A small segmentation model, trained from scratch: 13.1M parameters.
Rows from block 9 of the encoder of a small segmentation model, named by matrix and row number. Rows with one number belong to one neuron. Each number is 128 + 24 x the weight over its row's rms, rounded and kept within 0 to 255. All counts start at 0. Numbers have three digits each.
After each neuron's rows are labels from the 100 images, of 14976, where the neuron reaches its highest value: "top examples" is what is common among them. Only what is clearly more common there than usual is listed. The data: rendered scenes of coloured solids on a plain floor. In brackets: how many of the 100, against the usual share in percent.
# fc1: MLP up (encoder.blocks.9.mlp.fc1.weight, 384x192), inputs 0-95
# fc2: MLP down (encoder.blocks.9.mlp.fc2.weight, 192x384, transposed), outputs 0-95

fc1.130:183160125105148156091091152103111119163159181158132120128114100146136129090132124159145102135131126096121107113165156136146092137139187168135144149101128140151145101147119158117120140161097121089131145093138118095119121124130136099164107126120103135125160140118149104149151171100110119089
fc2.130:127132100118135121128078114154143115120118102174156105133185120145144126156139137105194161112102144124171118146127131134122113187120146152173149085070120148140104104102128169116118096162132141155108129106129134098123137139163110144103068134148102125166131090135119126137141113148171107168
top examples: cog (97 vs 11.8); largest object: cog (57 vs 5.8)

fc1.307:109103142141115112145109114098186141082117097124102158155074142144161136115078123116108119123093088145076155125146128090140139154138162101105158118146124141155102123166132116109129136130124153131125116131093083159165110149107132133130100123093149113152152151128087113144159155129172135115
fc2.307:141132162120088143127205105098090117127117136125151148125124172134143136113122134138120122125127170117132133082112141126135056146106133115155112074162146099140155128071128105112180156121158124120111136090179169151112159147137113122119176156162108112096115117125136133128153128203152118118
top examples: cube frame (65 vs 11.6); light from behind the camera (50 vs 24.8)

fc1.80:139141147165142168103141162091111130130124153168129165150115123134159158154154136095155121116116128132106168110148126093111167187097129153117121129115099123107157071136131151093115142105124123186117106127130134145121152120128155104139136178144148166108122113178125122148135094138147134115
fc2.80:079132149108107123126124083145145098102150084105108109137104127143156137136125088165140116156147149165119123104139109118153109111127146164169132136133136115105102072110118155156144129149143141123155122152095137055134140164104128158096150114129110116133108145120162172172071147125135145177
top examples: spring (29 vs 11.8)

fc1.7:122129157152082138105146181125148143146146126138140114084080146157109130118111097111086130138102114117115107106129122126144106095139108121110107174153118122129154092090113113135085135112120133156141155144117079143147172139144146100116145138085138148121172102125133121120130169154115104074
fc2.7:117139155095157101105120119097112128138124139124101146121090094086139169123116129139132105141137136131137134135086107092126117131126136163122127123159096123119100130130096126092124138086141134115177105118114138160164119153122100149170152121138118123123119126109156176116103137135081122100
top examples: chain link (64 vs 11.4); cube frame (31 vs 11.6)

fc1.339:120178140121134125129158139113132125127113093137110144147167129169148132116121119135129133129123129161157120180109134123089131093148123137135159126101094146153081108163131141090123137133135078130136157124098051141109152119137131137102116156120108139149121103073172094123151111143106110120
fc2.339:135076119192138120140089115143118102135157140140119115127107098130113115123094092176126135125142161097172151148131129144120105133125146079128128109101168126145137143129085171096137158108158144097104115099148143155149110109159110121136121148112115148175138123171166176090159091122127123121
top examples: pyramid (33 vs 11.4)

fc1.113:080135116124152167157127155113107143103130143094161137097121124140151150119099137117141088094078101119111103159134115177090119173142101093117122158137125107117102115135122104153120151126129172086131117143126149131159154110141135126134099175172156136105144131070073094149137119157136123100
fc2.113:130113124144106087118161105124124113141147105163091147140100111077138142136141162133121113154107156101107136144129100117122112104112143166112117065131145135148097107148121164091131131117154102112156148124152170133127126147149102123125132121141106134134105121126122190132124147117143125101
top examples: cube frame (55 vs 11.6)

fc1.152:128159104127092131127102143085101145087139126144085108151105121134148113135116147136138127160147154144140120120173141130140110104116147117138156135142132165125125141139091143086110135106142155157098112103119123148164130151122098156150169118127127100150140113115094123198157119138090134142
fc2.152:109083104105166114151137128123089117118162129105148146100136148137192113081111101138151110080139124136118102143109132116146135125096166128137087104118135112116136166128114121129141118125147141125082131169155078114102118146158145139129082085112171149154102135199172173061115143120096123133
top examples: capsule (39 vs 12.1)

fc1.247:093091121142147097174136123150158110137162123135094132123129122152139118129143103111157181170140122124094147129133108135140130106091149138103147126129163126123138125076113162107160165121160113139163086161123181123118093113101104132125103196136099101128085069172154160118150158102127121142
fc2.247:137129139116142146144120134098139103137094105093113144140154111102097125124135144121121099117083087139165135133087134082119130120071151119136116150119148130147133128172117126104146092143088129130114153131110098116123140107148129167120149061149116154104175161106113101138133132166131143160
top examples: chain link (28 vs 11.4)

fc1.171:137096088124134086149138111139101146114146108103116133132122083123147142155103129125141118144138132113157147170162176113099134156118159160144138134144117136125107124114164125139123084128088152100132147093157086149116115128153146110146092111132103112130116134171085104114130108147135101131
fc2.171:131147171128132127124174123114149145153117154144128166161125112107125152119083085109167176148109140131139130130132109125129146161168144124157112105131090124106170100146116162109198129093120110098130113102132100119167103180100072107115163170126164162119139111151111119145108155127113126130
top examples: pyramid (28 vs 11.4)

fc1.213:160152089109109153110129128127083112109085118139083105137150139165127127091146148131136124119162105139131134115175158147186105111160105149103157138130156103159184111119144135112109126174160119136127103100113140139137104099156107118163103118125126118144098136127168133133104102101112102112
fc2.213:121118123145140123145112139139118183148159147156133182147125119118130081113135119128126161091122137126140106141065148144090097147123106140159089115130122139138114139113111086162097102077125100136113122167150097113129151130153087139084135102150087118132128127103113122133123124147151138125
top examples: cog (60 vs 11.8); largest object: cog (34 vs 5.8)

fc1.99:083123133131117136092159121141108149118147138111097103209126095109120137103099124135145173122129155161128107117129134130158118155091123167135140158159144158114140143134136098104090155127115147160135108125106142131144136120077137107129147118096146075165154167103171156095101093132129113112
fc2.99:089130112135127133168089085138130161135147137112102146083180149114122105132129104108177129146168115086118120179116109103123156094170112113115102138117122117131105151126116196139147092126156099088125121113129146159133151125153090127103123139134123201129100188148101169146133133147119116110
top examples: spring (35 vs 11.8)

fc1.176:160136150123117097151116123111165127119131157124099103108113135120110116156119134172107133142147138142117173067140130112123169093131111105135110180110153098107139131149102112130110117130198100117121128102137125133121120166102149159146194144122117144133111173124129129112102153140094119075
fc2.176:167092135106153091127145170141128149142141125067160128188136132122124127153179117124159093140099116129162128098105118139090157167075091157077122066105101147106128158168153145153129127133136113132162129119127141098102143118139157121121129143156111124117110114129123144112148109158131129094
top examples: jack (37 vs 11.9); star block (34 vs 11.7); bumpy ball (32 vs 12)

fc1.235:179136102107121114134129134135104109131143161126157103091115121084088127135115104144149180136144149106150155153123133129119137138140116144102169145157146139094135141144128111081131131119127099157094096095106127177140149126139120133151130115128138164126161168120108153134134116112169132142
fc2.235:161144166123092134148102129119088113155147091092115114156113095083152128142119117158131088125095146130122111149125159157105124110122076143154144150112120155128140164112136162181117105090137087182173094165124122091100134149081145139128109116123128120157123162113192133157112154094155130104
top examples: spring (73 vs 11.8); bumpy ball (31 vs 12)

fc1.212:139121111104125083134124114184134154147122127197158090152154149126157124090101156140152164101086126129114129107148108126156163115150144089131142125127124115135078118122143139129131090166111120164143108109087149116120132114141120133105139171124122100146112153113155128129153167142133098129
fc2.212:151131125137096169120129125148101132122145063175142150140133120137153109127124104092125145114152118130145079129131122120102133141115135164151140095112117114136106088151114182104167134096095171101173135119084136097114138131153096121076074095159108174144118137139146119123133147149143136135
top examples: cog (70 vs 11.8); jack (45 vs 11.9); largest object: cog (39 vs 5.8)

fc1.336:172140143118130150129103126109130096127143135117114123097132093110137130146134148138124118087150119167127157135129130171132155109098119144135165145128148139155150109089136132120125149152071128096176165113138104127094112113080119144164145132168091139133106134079135132080151091149114137097
fc2.336:109174094141139114113124073153140122150131118149124106162157148149089105167161123165192112132115145114174122103116150097128101160099142139092115134132127171107084150163131133131157128119162142146125081104126147120131114114151145109128078098085133147124138104103151100134155121127161142119
top examples: cog (78 vs 11.8); largest object: cog (56 vs 5.8)

fc1.229:117132166163129136110120136114128130105095159151105088161140103089191163150134133115149151119140143126100105146102147118116124106119099145116126145103155123095135119080108089163108166117135122167116107117177145087141109146165179137114108087147170084119131088108147134119141102163145118120
fc2.229:125169142129151117133135121151104162127139109146090099099142114133113148145115115125158122139101147138100105102110127145133094167164125156112129097082069151127136113144139135099160129113124100136120120122136144122144135149121079136169125212108100159072108119089122157123153098141093105104
top examples: pyramid (31 vs 11.4); cube (31 vs 11.9); largest object: cube (25 vs 5.6)

fc1.324:169149116090135118140141105130093102150100073111113107146100134125122145121138140139107114113114112099140156115126146127167112119101155113174125140068145129102168144103156129115097116140171154081163106135134140134119131134114113168137105181133140134107143126148167119126156100134095187140
fc2.324:130142099084083121142115122118149155108118157137177135079144101117163122129148151140139109125171145111108140125111109127138146102123157127154117146178131137140089103116086156099150132127125123140081126129118124153139160132131111141115171120130100124117079165078137146156147121105112089147
top examples: pyramid (32 vs 11.4)

fc1.65:108101111114128133128185139137165126123152118097122128142141105126173141134116136173141101133135111111165134150119149132135142141162138139117113116117109134134176097146110120162130163159116098150147123109065124126141130092134118119102123100114082112115117135150134124149148082110113167135
fc2.65:179127154104105108075095096145108159097100111148136123074133143105082170107135115113103108129124125121116115141148119124141108145114157173119111186129159107109088133103123151139078118143158158138144095144127101104097164127135143170136112121140185134099113157126125128122120156132114141177
top examples: capsule (34 vs 12.1); disc (33 vs 12.1)

fc1.127:119121117110130109104132084148104130128107112129174126112097100120133156109135153140126099150062129153120099151135134157135133112156128156094114190170106122147120106126165151129110115128135153097106120121137121155124138143131140102154145090107114134123123121179160144119127104131123150079
fc2.127:160166137092093112151142118110141087114137143157101066150156155118146148160102098169092157132114104094127130126094126100157110150109138117146123148081158121138111099144124093122086129120154143171129144127148163163152109116106127113137103177107119119141162134122083113112137125143119150115
top examples: chain link (42 vs 11.4)

fc1.298:137131167167105135108128153209139157169121095143140107129127150109123118117109111114127157134146094126108088162121114138141122129120139130142097117166144125094128131120120122130128118113106125149162128072134132153156139103145111156127131153123115099119188143112131153116091144114118062146
fc2.298:135128157100130101139114094088093106113115122183096111136142133098132117140110171122144116123132116146142130113123126158137126156136096149117113106124120105133133084090158111138137153118121171111092078140156118111118101151103080155137114111200146138079157119137136101134159093161159132158
top examples: cube frame (78 vs 11.6); largest object: cube frame (26 vs 3.5)

fc1.304:130118133147133158124154129189114190112146098159126135161127170148106120115162149151121078158107093161136134109133148086133151129174151092168119118146160124163103066164119105108114124176124108108079145137141153119096136093141101137120119185121098091138123110110165137112135133107159129134
fc2.304:123113146154119102146098117145109117168138114146092081149156148126118138086091106137137127110161167139150119183111142129126137169110141135136119149104092126097130132111087108162141135121129130143115143118161101170129078111150105124112168129175113115091161137157131108152142117138144104137
top examples: cog (44 vs 11.8); tube (30 vs 12.1); largest object: cog (26 vs 5.8)

fc1.131:105147102155138130124139131146124107127150115189119125133089135113158142139117128080119118095170154194106151101164129070111094119100118119105134111183156102089128163101144084104123154123118132097142123126139113180138070138103123135132114138165131107137139118122119085131164093147064111102
fc2.131:126119145143100126117172079141112171120130159152135101156126148109119134132122140152135149129105106117126090148108146150145162099119144150120114144123139111138125049122113155145126137111124123098098125165124135146182192149130126119126120135110094127089110129128127189105105147166191136150
top examples: cube frame (28 vs 11.6)

fc1.101:110144125100107155131147163141163127149124117128150078136099163147106142133084134115097114152121138140114119082100119124097135142144122116140118152157106123158187130138181105112154143110153113148126132111136175137152108107109125153121117151133144159130161073129142091164127129156120118113
fc2.101:114118098102143134087143078127091124123159127111105133128126110121153128116135131109157126140059093154110150132128092128131132162120139111161130174161133142099092162145078117104112101137169128102153136096109101119128104133120136128148166173118148088137125134173098191106113109139116125129
top examples: chain link (46 vs 11.4)

fc1.188:142177141120134144163124129087152131150166160122145116087095151128097115070112126126113112105129075126093124136156141121147154151126136098131121114156103089101162122119117156127108103096184158143199114086084127110119102146132116171131117156169119153095137147184121123092113136160146104150
fc2.188:142080142108098106154134126170110133085138122154136119137128124142108106133110107133139149117148104127115152163123171122131092122170185118152117159157144141135095096157120118137148140157126150067120175152131112161119117137166120104139136106118140121126155102174144130126162086109191145122
top examples: chain link (37 vs 11.4)

fc1.98:110187194157116165126146174122120112119138139123117108137138153173089095139127065134110112135125081158114120136116127142169121142148141141141138111133113113117159142193113128123144112088145097112139157138122091118144130131126094134140124123122128105083128108078141156102122114131149150116
fc2.98:136124116121143146132131122113131113139104144165089088099093111130124127124133153097150111166116162154100150107097136156134104096113129154137165122139150123108124179117138087140163119123152159134139142134103122078122119086131163167128149155123084163111106140118074086093096158109099123119
top examples: chain link (37 vs 11.4); cube frame (31 vs 11.6)

fc1.112:164184153144106139133105191103150150121073166139128127118107169133121097080111135122130114108143099148123129160174131137186121062098115156151183151154146115143149130112114105119077182172132130117124110114151132151152117148133147103144134127088119109123103124120134155137098141110143158142
fc2.112:146127136136164100104117122114158154165163132100127150123124111103141118132097145144122132187107149123132102076082123142131158146119089135137129112213129114132119148113109114156127160112129156117152100085164148137186150135120113117111111157126140112076155135095089089138152132119127115124
top examples: chain link (37 vs 11.4); twisted bar (34 vs 11.5)

fc1.266:081090118113143103127133165115077126090129146129112143144132140083169145140088068101081122086125156148139106156127127142136120146123107145143109163104102157129127084121120137117137096095087183131145167132100130111123119130138154111144091139098131134185126152108100149116130154144151124111
fc2.266:128141127140179144140142120098140109134120087137115121130154076127129076107105140166137122108114148163132116146101111137136133148070133127133095154136138098154117126126112105109133138090106166096166113135150120121144098151103146138126166139137123118144107118176121129140082131146113103106
top examples: jack (37 vs 11.9)